{
  "encoder_arch": "shufflenet_v2",
  "model": "image autoencoder",
  "dataset": "views of escape-time and Newton fractals",
  "train_examples": 72500,
  "image_size": 48,
  "crop_scale_min": 1,
  "horizontal_flip": true,
  "translate": 0.06,
  "bottleneck": "plain",
  "downsampling_factor": 8,
  "encoder_norm": "batchnorm",
  "encoder_activation": "silu",
  "encoder_padding_mode": "replicate",
  "encoder_depths": [5, 5, 5],
  "encoder_kernel_size": 5,
  "encoder_stem": "deep",
  "encoder_widths": [128, 224, 384],
  "loss": "l1",
  "latent_channels": 8,
  "decoder_norm": "groupnorm",
  "decoder_activation": "leaky_relu",
  "decoder_weight_standardization": true,
  "decoder_widths": [48, 96, 192, 192],
  "decoder_blocks_per_level": 3,
  "decoder_block": "basic",
  "decoder_attention": false,
  "decoder_upsampling": "nearest_conv",
  "init": "lecun_normal",
  "residual_init": "none",
  "optimizer": "nadamw",
  "lr": 0.0035,
  "beta1": 0.9,
  "beta2": 0.98,
  "eps": 1e-06,
  "grad_clip": 5.0,
  "steps": 7800,
  "batch_size": 64,
  "epochs": 6.9,
  "lr_schedule": "cosine",
  "final_lr_fraction": 0.01,
  "warmup_steps": 780,
  "weight_decay": 0.2
}
Rows from block 13 of the encoder of a small image autoencoder, named by matrix and row number. Rows with one number belong to one channel. Each number is 128 + 32 x the weight over its row's rms, rounded and kept within 0 to 255. All counts start at 0.
After each channel's rows are labels from the 100 images, of 14976, where the channel reaches its highest value: "strongest on" is what is common among them. Only what is clearly more common there than usual is listed. The data: views of escape-time and Newton fractals. In brackets: how many of the 100.
# p10: first pointwise conv (encoder.blocks.13.p1.0.weight, 192x192x1x1), inputs 0-47
# p20: second pointwise conv (encoder.blocks.13.p2.0.weight, 192x192x1x1, transposed), outputs 0-47

p10.173 [ 78 126 111 147 109 156 146 166 122 173 164 115 113 181 127 140 204 140 133 120 108 139 127  90 111 162 149 118  99 133 138 131 121 148 143 113 132 119 126 100  95 155 130 130 139 148 160 144]
p20.173 [126 127 149 145 127 130  95 133 145 132 154 111 134 124 125 115 130 150 108 131 131 131 126  97 127 128 128 131 171 121 128 155 139 145 140 137 119 137 130 130 127 167 145 111 133 161 124 124]
strongest on: dark (89); Mandelbrot set (32)

p10.44 [ 94  97 185 112  90 108 148 156 117  46 134 158 121 233 123 156 174  98 154 126 107 131 156 133 117 212 196 199 117 104 156 148 122 153 133 128 123 126 135 144 131  88 119 113 130 164 151 129]
p20.44 [128 110 109 136 147 135 152 114 106 127 146 104 146 117 145 153 127 129 112 106 118 141 128 149 142 106  94 113 125 127  95 122 132  87 117 135 131 103 142 140 141 141 158 124 120 123  63 130]
strongest on: dark (85); Mandelbrot set (33)

p10.121 [ 38 152 104 127 143 102 130 159 166 131 187 105 115 144 102 106 142 124 135  91 121 117  87 140 170 105  80 175 143 131 158  96 137 104 203 112 138 165 225 112 171  77 161 182 136 137  64 104]
p20.121 [124 120 141 121 141 115 113 119 107 113 117 103 200 121 135 114 121 130 108 113 132 138 112 154 226 105 118 155 118 127 147 134 118 115 127 198 142 114 136 141 120 136 117 145 124 139 108 210]
strongest on: vivid (69)

p10.172 [149  88  73 111 113 116 118  68 130 188 173  88 131  92  71 172 180 117  92 156 114 132 101 134 130 137  92  96 139 138 143 171 111 142 149  87 116 113 150  76 133 143  91 131 132 117 158 144]
p20.172 [126 129 112 137 121 102  95 151 173  71 155 176 178 141 104 168 121 115 122 145 122 132 203 120 170 113 162 178  98 128 198 103 125 109 119 198 255 147 103 169 104 112 143  81 127 133 176 115]
strongest on: dark (84); Mandelbrot set (36)

p10.71 [140 115 163 128 119 131 177 166 149 162 114 126 153 153 163 137 147 143 160  72 121 145 134 134 168 107 135 151 144 146 173  94 114 112 202 123  95 160 140 133 154 100 215 140 147 166  57 129]
p20.71 [116 133 102 129  93 132 148 120 154 195 117 140 173 114 209  71  83 137 155 126 105 113  88  89 169 139 149 138 127 113  97 128 111 142 124 146  69 125 184 145 140 113 134 117 134 111 157 239]
strongest on: vivid (55); dark (35)

p10.186 [ 96 105  81 136 118 146 142 133 115 164 130  89  78 107 102 146 100 158 113 159 208  88  97 110 156 149 134  98  65 137 119 160 120 120  95 142 159 106 101  63 155 172 112 112  64 140 133 133]
p20.186 [161  22 102 159 161 126 133  85 106 229  82 106 109  79 186  97 122  11  69 121  96 148 104 101 128 143 145 129 116 143  78  97 169 118 129 109 101 180 191 125  93  49  76  86 114 149  73 122]
strongest on: grey (52); pastel (39)

p10.162 [148 216  57 178 111 216 142 190 114 136 137 133 134  87 156  90 150 181 123 119  95 137 117 126 135  99 134 105 134 125 153 146 145 129 138 155 122 171 131 138 130 108 153 135 147 145 231 135]
p20.162 [108 158 124  65 157 147  47 145  56 129 139 146 165 153 120 127  94 121 189 127 146 149 128 119 166 115 154 132 141 116 108 113 110 148 103 161 135  40  88  90 204 148 137 112 131 151  37 145]
strongest on: pastel (55); vivid (38)

p10.128 [124  94 209 113  98 104 103  71 131 176  80 102 125 104 104  89 147 139 170 148 132  96 155 104 138 180 188 146 136 104 106 115 124 159 124  95 143  85  88 110 138 109 130  94 138 149 103 143]
p20.128 [113 130 125 114 106 140 158 120  97 110 143 106 158 124 119 147 144 115 140 134 144 112 117 124 158 108  77  77 154 130  60  86 115 151 128 169  90  81 104 108 107 105  81 162 155 107 105 152]
strongest on: dark (93); Mandelbrot set (35)

p10.34 [107 139 114 103 218 110 144  24 104 165 117 107 163 108 125 197  65 109 119 123 130 135 142 159 115 140 130 149 116 135  68 163 115 158 171 130 255 102 156 106 129  81  94 160 120 147  88 165]
p20.34 [138 156 101 200 138 125 136  79  32  93  82 117  98  86  91 141 125 130 138 110 118 128 107 182 138 150 141 157 145  72 161  39 154 183 124 135 108  78 132 106 214  98  79 197 107 117 106 131]
strongest on: dark (86); Mandelbrot set (31)

p10.107 [176 149 122 139  89 112 106 203 148 129 141 150 167 134 223 157  92 139 203 111 118 148 163 120 146  99 135 104  96 141 153 108 121 110 116 160 147 126  93 162  92  63 161 150 135 144 142 116]
p20.107 [112 170 149  44  94 136  74 141 196 123 157 145 161 190 121  93 130 194 103 118 117  98 117  36  97 147 135 130 125 105 149 205 101 133 132 108 133 112  92 167  19 230 189 152 115 115 136 154]
strongest on: pastel (42); Julia set (27)

p10.25 [101 128 127 131 167 134 158 147 224 156 109 108 115 118 109 143 121 158 139 124 103 122 151 128 200 134 216 105  43 139 131 123 111 108 138 141 143 105  98 143 201 138 163 125 124 140  75 139]
p20.25 [109 146 118  86 121  53 114 192 180 115 192 136 154 175 137  92 111 175 170 179 162 112 128  96 128  99 135  98  94 147 136 198  88 133  85 146 133 116 106 150  97 168 224 126 166 112 148 177]
strongest on: Julia set (25)

p10.98 [123 107 121  79 172  88 122  43 194 205 183 108 132 125  84 174 119  85  67 115 158 113 144 107 133 138 157 122 113 146 126 164 118 146 103 115 139  87 105  79 148 122  81 153 115 135 155 143]
p20.98 [141 127 150 143 177 107 142 169 147 134 169  71 126 158 101 127 178 152 124 136 157 156 111 129 135 124  76  47 111 166  80 159 146 111 120 136  89 108 120  78 121 179 153 107 144 145 130 185]
strongest on: vivid (48); dark (46)

p10.148 [128 156 131 141  97 158 139  77 106 140 160 108   0 131  97 125 128 128 170 140 123  90 119 117 130 127 135  90 128 140 151 150 117 140  18 127 130 116  83 145 139 141 102 109  50 165 152 136]
p20.148 [153  88 107 157 154 119 109 127 141 144 119 116 112 114 137 116 120 116  99 130 125 140 120  99 124 142 155 126 132 164 147 137 138 102 109 127 126 145 137 127 137 118 118 101 134 131 107 129]
strongest on: pastel (53); grey (33); Julia set (26)

p10.36 [123 142 115  90 100  84  83 178 111  93  96 102  89 149  66  52 140  65 145  98  79 134 130 125 114 128  96 128 111 115 133 104 111  94  88 137 143 113 136 164 123 141 115 105 138  78 142 126]
p20.36 [138 105 128  76 147 136 100 150 142 132 146 187 132 144 121 130  83 154  86 132 166 154 148 103  88 120 227 181 131 150 128 153 132 109 127 100 146  75  89 190 107 150 136 159 158 137  94 119]
strongest on: dark (41); burning ship (25)

p10.51 [ 86 114 145 108 175 114 157  98 178 158 133 113 153 115  83 135 109 136 107 148 105 157 124 136 134 138 178 112  41 160 150 144 103 161 119 114 183 148 123 103 143 153 135 200 156 156 139 143]
p20.51 [157 126 166 160 120 249 154  67  51 133  64 111 141  90 134 131 137  86  91  90  96 145 117 171 146 133 119 152 180  83 130  55 179 150 218 138 126 135 149 114 157  73  44 147  99 142  75 121]
strongest on: pastel (36); grey (32); tricorn (27)

p10.135 [159  99 115 117 141 156 174  58 140 207 190 112 158 112  65 186 126 105 115 208 128 150 119 112 142 104 128 103 205 134 130 194 152 145 135 101 112 136  98 105 119 137 141 142 131 136 156 169]
p20.135 [ 39 128 142  47  66  79  28 176 142 113 179 182 161 163 115 128  94 151 161 176 190  50 160 100 129 141 154 177  57  83 183 134  54 149 110 143 174 116 114 240  93 140 135 145 209  48 153 138]
strongest on: dark (51)

p10.49 [146 140 128 123  95 114 101 192  88 136 130 125  70 146 140  98 149  97 167 148 148 149 128 176  99 156  87 157  67 178 138 151 112 126 109 165 129 163 159 194  84 153 109 128 125 120 167 166]
p20.49 [114 169 126  53 149 109  86 122 170 144 108 149 125 146 133 133  98 167  59 122 133 162 172 126 112 152 136 148 171 130 127 151 142 102 186  77 147  58  96 125  82 133 139 136 131 127  81 144]
strongest on: grey (50); pastel (34); Julia set (28)

p10.78 [140 122 110 128 151 120 137  99 154 193 115 139 136 129 126 210 168 131 141  78  82 158  94 150 143 143  71 112  96 167 152 140  88 131 111 134 102 179 165 153 137 115  96 161 125 137 132 121]
p20.78 [113 148 111 105 107 104 136 148 155 217 141 123  88 143 180  71 134 165 155 143 134 127  68  86  90 150 141  74 121 134  76 146 109 124  97  84  21 138 158 130 128 152 155 127 137 115 140 172]
strongest on: vivid (64)

p10.189 [ 92 184 181 127 144 128 115 204 101 148 176 133 255 124 171 111 129 151 150 113  94 145 185 145 119 178 192 133 146 180 147 130 168 119 194 131 133 124  84 163  74  74 149 135 237  94 188 155]
p20.189 [113 130 169 117  96 108  90 147 168  53 131 175  75 129  97 114 110 135 141 117 116 129 120 152 107 127 144 121 104 147 133 114 115 142 139 110 140 137 113 178 112 162 152 241  93  97 206  93]
strongest on: pastel (38); Julia set (34); grey (34)

p10.95 [ 42 116 170 145 104 144 108 122 189 162 127 125  89 187 166  86 143 161 144 126 127  97 156 125 178  98 140 129 116 123 147 102  99 106 121 104 143 129 132  96 195 101 135 132 120 105  46 133]
p20.95 [133 175 141 121  89 139 144 121 133 141 126 165  33 137 158 123 103 130 174 128  81 122 151 130  86 149 154  94 164 127 141 115 120 170 139  73 130 139 139  97 152 123 155 147 107 122 166  61]
strongest on: dark (70); Mandelbrot set (37)

p10.116 [138  83 124 126 122 110  87  99 102  46 117 125 109 120 145 206 125 133 140  88 118  68 153 122 131  90 111  76 137  96  82 103 125  98 105 119 106 135 104 123 121 116  81  84 123 153  76  91]
p20.116 [152  99 121 127 163 161 126 139  93  94 142 156 163 121  80 152 154 116 108 143 140 129 152 137  98 166 189 185 100 156 128 152 150 118 126 112 149  36  56 190 154 139 125 184 154 145  75 110]
strongest on: pastel (100); Newton basins of three roots (39)

p10.12 [ 88 121 128 128  86 140 212 200 104 174 136 122  56 148  98  54 140 131 143 110  97 131 146  80 112 132 127 139 101 104 149 135 102 133 131 121 112 118 136  90 110  92 211 110 119 154  83 151]
p20.12 [154 154 150 145 129 137 143 146 137 113 140 110  98 154  94 117 160 150 177 121 104 142 115 110 121 106 103  38 169 116 113 137 149 181 154 101 106 129 105  55 153 154 171 130 110 157 172 106]
strongest on: earthy (34)

p10.22 [121 119 157 182 129 152 127 188 138 135 151 144 123 136 147 113 132 169 148 128 118 172 112 193 118 135  40 128 136 139 128 139 113 149  97 145 132 241 160 142 131 131 147  97 154 118 131 149]
p20.22 [117 123 137  97 124 122 129 135 142 129 126 111 130 119 137 136  89 131  96 150 133  99 124 179  94 134 133 124 119 113 137 159 102  96 130 105 139 116 121 129 107 124 130 138 133 157 123 125]
strongest on: dark (84); tricorn (31)

p10.191 [145  77 111 107 115 140 165 124 124 147 196 148  58 188  80 153 162  86 119 169 156 148  91 115  99  78 134 129 189 132 149 135 112 127 107  77 130 171 109  75  92 120  53 208 121 148 200 123]
p20.191 [149 160 172 178 144 140 207 119 112 151 108  89  69 156  88 154 187 109 169 107 137 165 106 124 105 158  96 137 178 121  84  60 141 188 167  81  71 146 132 111 145  90 109 156 136 159 144  96]
strongest on: pastel (53)

p10.169 [ 99 144  39 124 101 116  91 156 103 185 108 134 120 113  97 101 155 105  95 114 183 128 122 174 130 158 116 116  99 164 128 137 116 116 101 161 115 137 122 154 133 138 136 141 121 135 192 139]
p20.169 [113 192 138  90  97 158 102 134 139  58 148 134 139 145  78 147 136 168 169 111 124 132 137 102 151 142  97 148 182 105 127 104 118 155 153 143 127  33  85 147 147 175 173 174 111 141 162 121]
strongest on: pastel (53); grey (41)

p10.87 [136  94 110 117 138 107 156 115 147 164 148 146  96 118  86 151 141 122 131 156 156 176 138 144 142 132 170 102  49 148 146 158 107 151 103 136 188 140 130  95 125 108 116 178 122 152 183 146]
p20.87 [ 95 188 153  79 116  81  96 183 185  98 188 141 108 196 100 127 132 241 196 159 162 110 131  93 108 130 131  99 110 127 126 200  80 148  97 123 119 111  83 138  97 227 213 149 152 117 194 135]
strongest on: grey (43); pastel (42); Julia set (28)

p10.52 [ 98 160 170 168 137 147 162 141 185 140 126 152 167 144 149 145 149 150 146  72  90 131 122 144 242 136 145 164 142 169 160 114 132 106 175 142  88 170 139 174 229  98 202 126 141 153  77 123]
p20.52 [131 106 128 121 148 128 107 137 111  89 139 144  75 132  88 210 156 137 107 131 155 124 171 136  21 182 133 123 122 140 134 146 130 107 126  76 146 117  86 124 127 134 125 133 142 136  94  33]
strongest on: vivid (84)

p10.70 [105 119 191 122 182 129 104 139 105 152 142 116 255 120 132 140 161 158 131 157 113 144 150 101  83 134 118 108 239 145 146 109 109 115  87 122 115 123 102 129 112 108 118 118 206 143 141 134]
p20.70 [151 107 115 182 217 116 213 121 106 197 118  82 143 115 169 177 154 107 110 119  93 232 125 194 143 175  92 180 166 141  95 156 157  94 112 130  89 139 168 105 166 115 143  92  98 231 108 127]
strongest on: pastel (38); Julia set (34); grey (33)

p10.158 [164 122  92 133  88 133 113 159 131 195  96 121 210 143 138 129 163 145 124 109 125 143 124 127 145 109 132 132 122 144  93 156 121 137 103 140 138  93  88 120 129 110 133 121 145 116 217 149]
p20.158 [150  84  93 204 163 124 169 118 125 175 105 121 137  90 176 116  88  88 102 140 117 115 120 142 134  97 177 112 104 179 121 104 157 103  93 141 159 170 164  95 202  58  92  62 125 108  81 138]
strongest on: pastel (47); grey (37)

p10.38 [141 167 137 159 124 149 157 108 140 152 121 109 128 120 118 143  93 164 137 107 116 113 153 150 125 155 135 154 128 136 172 124 133 131 195 140 161 149 169 149 126 105 236  88  85 110 150 142]
p20.38 [110 122 140  85 131 116 121 131  96 154 129 128 182 153 162 122  19 139  97 119 159 125 130  93 141 159 174 228 106 130 105 111 121 100 131 143 107 103 159 223  90 135 124 104 145 114  93 165]
strongest on: vivid (75)

p10.136 [120 103 120 134 126 145 180 133 132 117 128 134  61 106 117 143 112 146 156 141 122 153 154 139 120 164 146 143  22 171 135 157  96 150  99 158 173 151 141 100 117 173 148 165 129 109 164 159]
p20.136 [171  82 115 158 146 199 149  79  48 143  82  87 134  70 144 111 126  47  84  96  93 142  82 149 140 105 106 139 146 145 116  61 179 114 158 125 119 144 148 102 143  39  59 114 106 126  65 117]
strongest on: pastel (44); grey (44); Julia set (26)

p10.146 [117 102 131 137  98 149 142 162 108 189 156 151 119 255 130 171 219 141 149 127 123 132 133 121 104 140 130  99 156 130 133 135 122 128 148 129 163 147 129 134  95 109  77 135 154 182 181 144]
p20.146 [111 103  97 125 113 139 138 138 146 113 127 114 126 123 127 131 120 111 109 135 123 119 131 162 137 129 109 113 113 100 115 130 117  76 139 116 149 117 133 159 101 107 135 126 118 126 112 115]
strongest on: dark (88); Mandelbrot set (33)

p10.117 [136 178  56 107 136 104 113 199 111 101 144 123 138 111 123 185  64 137 111  65 131 131 139  86 146 130 124 134 125 110 116 117 130 125 160 160 112  65 139 160 129 143 126 175 110 131  90 104]
p20.117 [100 103 146  89 133 129 112 138 147 145 119 109 122 148 129 169 114 117  81 127 166 137 138 182  98 147 139 136  99 143 107 155 128 104 137 107 127 176 138 111  83 148 123 119 153 119 126 121]
strongest on: cool (64)

p10.155 [124 113 127  79 146 101 118  90 123 169 156 111 145 128 120  99 126  75 108 122 101  68 133  75 101 153 148 140 144 142 135 124 118 110 167 108 173  75  86  95 105  80 119 147 131 132 133 124]
p20.155 [120 110  94 154 114 135 179 121 173 130 125 136 178 102 147 136 193  77 189 129  98 142 112  96 135  83  96 134 133 155  75 137 136 115  98 128 104 135 121 167 183 111 107 126 126 129 119 109]
strongest on: dark (84); Mandelbrot set (37)

p10.21 [159 166 170 161 110 148  65 177 138 171 109 130 186 134 181 117  50 144  85 107 137 135 114 116 126 147  61 138 165 102 114 152 104 149 161 150 109 122  95 142  85  74 164 113 225 117  44 160]
p20.21 [142 128 102  89 144 161  91 132 134 134 149 142 178 105 144 104 105  99  98 182 135 113 147 110 121 166 159 150 143 163 132 157 129 130 134 144 180 154 106 136 139 111 163 106 131 141  67 150]
strongest on: pastel (35); Julia set (34); grey (33)

p10.43 [115 139 148 132 232 120 165 125 221 106 142 121 187 128  99 108 113 134 103 124 113 137 135 112 135 110 190 120  64 119 131 104 115 113 114 115 145 133 106 159 116 111 109 147 167 141  87 118]
p20.43 [112 144 170 149 104 183 160  99  50 108  99 119 130 142 113 144 143  78 109 111 145 147 126 189 151 119  94 147 179  61 123  29 134 187 204 139 140 122 140 118 162  85  69 183 131 140 109 101]
strongest on: pastel (37); grey (33); Julia set (28)

p10.86 [124 121 161 111 110 113  83 122 108 161 123 146 236 130 145 124 155 101 138 122  91 143 163  89 197 119 139 139 250 121 125 122 153 112 120 100  72 130  96 141 192 129 135 103 144  85  80 148]
p20.86 [224 136 124 172 204 176 193  59 113 147  69  53 146  89 144 120 109 115  88  51  46 220 100 168 152 112 131 138 205 131 107 125 207 116 171 129 101 130 153 103 177 118  99 131  46 240 102 167]
strongest on: Julia set (30)

p10.149 [107 128 112 139 152 143 147 175 136 174 117 141 255 111 120  88 117 143  74 139  79 117 108 120 126 146 154 131 178 141 150 119 135 124 165  93  81 126 147 124 132 104 135 113 177 146 123 124]
p20.149 [180 102  52 183 196 128 183 112 150 149 103  92 115  86 148 137  98 141  84 119  69 187 133 165 129 122 134 137 145 184 112 144 168  64  93 114  95 147 153 111 165 134 136  87  75 182 114 130]
strongest on: Julia set (35); grey (35); pastel (34)

p10.6 [145 173  46 137 119 122 177 161  38 242 160 129 147 142 119  94 168 152 117  92 121 154 127 108  86 116 164  77 199 166 155 153 108 119 187 116 147 132 200  91  99 128  82 192 111 152 129 125]
p20.6 [110 131  77 111 103 163  84 119 170 127 141 186  88  95 116  83  43 121 137 135 103 106 141 112 103  79 193  81  89 141 183 177 121 135 134 114 209 115 107 160 107 155 175 139  74 128 137 122]
strongest on: dark (67)

p10.77 [100 130 132 133 131 139 153 124 158 204  84 105  91  50 119 115 105 127  90 114 145 120 140 150 186 146 162  99  75 144 131 155 127 140  77 139 148 142  98  93 192 160 136 128  91 139 110 176]
p20.77 [151  63 115 150 152 153 120  99  67 173  88 106 105  92 150 127 118  52  54 138 128 120 103 145 141 153 148 176 113 160 109  38 157 109 138 117  92 150 160 129 120  48  63 112 132 121  89 102]
strongest on: grey (42); Julia set (25)

p10.56 [112 139 128 136 181 143 148 144 121 132 124 129 255 104 116 103  91 133 132 108 115 112 143 112 129 143 180 151 250 160 130 115 126 126  91 116  63 127 113 168 144 131 119 106 171 138 134 127]
p20.56 [ 68 153 170  56  31 111  47 168 135  87 154 167 131 166 104 121 145 120 180 165 202  26 127  74 117 129 131 119  82  64 148 110  73 185 139 141 151 105  99 150  81 127 115 172 214  47 155 127]
strongest on: pastel (39); Julia set (38)